config.toml
text_encoder_layer_scale_init = 0.1
attention = true
adamw_lr_other_params = 0.0021
warmup_steps = 100
Rows from block 3 of the denoiser of a small text-conditioned spectrogram diffusion model, named by matrix and row number. Rows with one number belong to one channel. Each number is 128 + 24 x the weight over its row's rms, rounded and kept within 0 to 255. All counts start at 0. Numbers have three digits each.
After each channel's rows are labels from the 100 clips, of 14976 (inputs lightly noised), where the channel reaches its highest value: "lies over" is the class under the peak. Only what is clearly more common there than usual is listed. The data: single English command words and digits, spoken by a formant synthesiser in many voices.
# convs0: first 3x3 conv (model.enc.1.0.convs.0.weight, 128x128x3x3, each kernel summed), inputs 0-127
# convs1: second 3x3 conv (model.enc.1.0.convs.1.weight, 128x128x3x3, transposed, each kernel summed), outputs 0-127

convs0.9:108117133147104152187173125105128158150155108164119152179122141103127113136130091129095117100118133111124131137099121103134093163151107078158124143123157090113145087107083199094090126078127098141140133155132153146122104142114151168125122129128162138163134121131128122137135150131176107092083142141097121135129080121115097100118127122121138117121135144125116096175096110135146101144127
convs1.9:164148094113143136122133128150134121133113127126162124144136118151114133123079109102097115121134145139115142120129132141170141118121159146117121189167119128188110204111148077171143136176171135157107159138103111128119163128125132102101154150108114124113122117136175153079106138136138130118171124119151152108129108141115151159128069074121143079114153138125112114119151141094154136140111
lies over: /t/

convs0.117:119124116134134131109142093124176126153126118125102178126097138160142107158117141146111075086161147136138142118151143159145129119152141138132128143125107126129136137071131176118103110184087124132097141099101076087122182137149105136043089092144094130141141117097148169128156117149122097105143099120132119146149127107145112097111104122106139124140143126156112163137094121138144135141140
convs1.117:136125154157153126148156147107096152109137091119113090166146163171119103134133110128154113175110102087140179128125145119144143129112146136144141134132140125149172098131129129136152087129118114103154154119148151150156070158162140131075095160134168105154138163133138140142098137115142118119168155158164138166140153147161100147095148081142094146103127128153126122174145122153169125121129
lies over: silence

convs0.96:139150137133119119149108140136138125150152133144116171149154129147169107173128138107093150108097157109122148102088135138155147162187109146138120137108149122071173113153131084105129133068144100125130123114140120105093129094135096105061102152117132117104135147081078134107143133141104093099096129161175131114129122099104126094158163133128110111140102128160135116140119122101154126145131
convs1.96:141109084124143133156144072123131100121092136128102103113130117141132132112106102122095126127184140140133112186155126139128139088115160086133125184150105104119124102123162131157095143117101106134130127174087129155120125132140157159161119106092121154145143150222131119123130110114143150119149116138110163127100166124160098151160070119138106102151151093127121111147121134138130107130127
lies over: /t/

convs0.83:160128134118149101138094140141129124066117121133156152135135139164120107134161152141091114120155122091171090105157101138095128155130137137149113078105120078095149127164112108122139131113076079137131143099159164105158146152133145084110158098095110114140146154111124114132092110123151167098126102146128125179155156105130139153145137168106141132140098127136156139155153124105088120161105
convs1.83:119162162100117098157126104128128142146142136132096146086151141145125158170108136162130130149110102116132092116136134104162110153146110115093148143123144126112196107156145138147121086130080107138137134137126138126123086158112159152097122130108140170142101090098117131119161132125105159160162118144109126204081096124099144115128143101135145097126119162120132084121116067151104156142119
lies over: /t/

convs0.115:114112160123152099132137146117105087113104131119140145128090090168142140119149153081123113125121153144189145088121159119121124122125166117151134118122102136171138142146116162132127119120143126123132132144156154131130159146140123166142094135105172151179128139102155123147114134096145134114117108113096055130124107173105113074117122175157119101145117134161089159193152117138115095128105
convs1.115:151113110148096158134179143119135169118115125099128115092119104143092168151166150120124163118083142099130151084144141150107173134132130170129140085122159131124147124180148142141099127090094170135135151117098093137160139123130177136121126137132142130109121122123080153119154154131153111135152138154103109147132129085121133198177155154118153155119145145099166136146142141120129138104151
lies over: silence

convs0.34:170139144169174150124141146128141125149105103152090155127128147157119130098096124121166110153117113093191158133107163141174124140092131139144104154105114143117121137104088155108127119148074133120133106093126134149149131111180103099118140112129143180137113174150132178105129094140128109120155132115158100154108139108128122127110137168120160125115091134112156075106130084145154116128113
convs1.34:102147086156140151094179086125119140140131142130137103106137104096142127124109117158132132125156160127110152132122113113113138084137156178121139078129144172188112143182117134159120106100172091111167145153159114128153149149117103136133114109123147124148136141099144158153116181140162104083120137142136153084154101145093156132134153135116161130131103118151123155150127137122101160138173
lies over: silence

convs0.20:140180082141112134142116114168137161105151140118079166165135126113138169114148148156116126113112137118107133130081135075121139125132107111135125114081149136108113127128127115112118155156114138115143078098157107113125080100113154145140092085068151136140140115098104132122162106140151128156095145147097134127090092162113114100131123143143118137090165172106134083135115158153136168145122
convs1.20:123089140142141121175151111093140122108129117149157135132116154124095109139132110113131103132093099139164129131104128145109128085128128127149146124152135090110102124098131131117133141127200140101117162153151152163138125135133113150143145175105119106155127130070148164215108130126167123134138129124117081127150149119104101158090134164100140157142138126117071139136153094100085096135146
lies over: /t/

convs0.43:123128130147104123087170100103158098205139101150121144142131154144134147129145110100133088105161126154097123154093167120108159150152119147178131108123137105128116142150140149175119156113128139133122127151105145131111135130119127145118089143081114129129122132111139123082119112110134112097126176150094139123162137165118113138177085094112126129142139148173143098132118142142151060165160
convs1.43:113133081133129149101126158187154195103115112088170113139139108132095124133097089125127159129138147122138150151091118147102099099141122111118080137153097145144134175125125179087141133138134159129152108135138151141133155143137117102117150132134145177104106135153157128143129119122120128119122071136137139068130120102164101125093162110112130096105111104183123157144126105112139137164114
lies over: /t/

convs0.122:092135126131143152156125167104161165105158140129091099138098120132138121134152155119128108113141090075096133153137105122116118126111112123096143070103108088171126091153159185094142149139135141128159083129101135148130112093133139108153148121115150108166105108178199125140132142116129147106166132127123118133140115148141116109139125158136111140132113191145138101152085119143123164132104
convs1.122:143125155091106062096119112144129080138180114120151163099138161153134115132053126126141096133141133104111123110114130146166104157131128127147120173101140108133161146139122098130087135154166104094169172121151104109135149117159144098107120075109115158154175120093081147106096141128126105151132113102142130151118113144130144163115125105154142120090141133124149109100130135134134153145128
lies over: /t/

convs0.49:137145134142151106087118165191108138134112117133128189098134148110154118101130126153104185105146133145130108167108130121162089155115142158119134149137114139152121121108141111131158122137173080104166140096148147150146115134142147169136118110105099126152117143104141138162152144150159164119121128108091142122158133059147105107127116132148122135116119073130157120124153113100142072139083
convs1.49:172094139134173134143129111135086136137119139135133108091092111142131127172128124136119121062116119129126134119146114119102163088125116130155088115127088160135159137117157152132098108130117151106105120129134173110139123115138108089129118116109122092124123145127115081143130117146108087125104087107119107105103111130077151168157156159153155194163138132169145135110096085141128120069138
lies over: /oʊ/

convs0.2:103097117141146141111139068173144143124136113143099134120124139150094164145132122118120125114130140097160109120144130140096126077151136098134110123138170141093139160138165189110127122134135127133102131139110103117096126125160134104077113161076154123076122122107100145173136086159152131148150122089097077147137161108115142072110120136121105104102131165111130144097106118159107107144128
convs1.2:149138149138112132162155098133107135118095128080111112142145163159123105130119146127089184102106154148129152095156125091132136132117116138120132102127115137130110116081100123108168122118154113134139123166124150098148132128149105136156105120127138135132134108147142166088098176121122106124105136144104215151183124119149084108108151083100156154147162094092127112119116149167133135147164
lies over: silence

convs0.40:135114128130125135135152129078182125156139130167110118138134128119163165101163113090103103137134126090122153169125089144130115135146109109137141118099149113111159126128113125079091159093079096112091116078092099127096145092148134079094128129114115163130097092125121106165126136150083111134122128082144118118164099103155111136087147080151140151135127123119103119109114118154119133147099
convs1.40:143106130136119100119104093150131095144167127109150156126099120140141102161110125092075133150143151189104133125081116112123107088110132098114097150157114107099094153154148170142137147167127098170108147145149114112121105123133151142116077135091135123102135160127139086129105112180117096091099124106133127107090146135148115130162098081152145108129140080125135115132118101122155105113159
lies over: /t/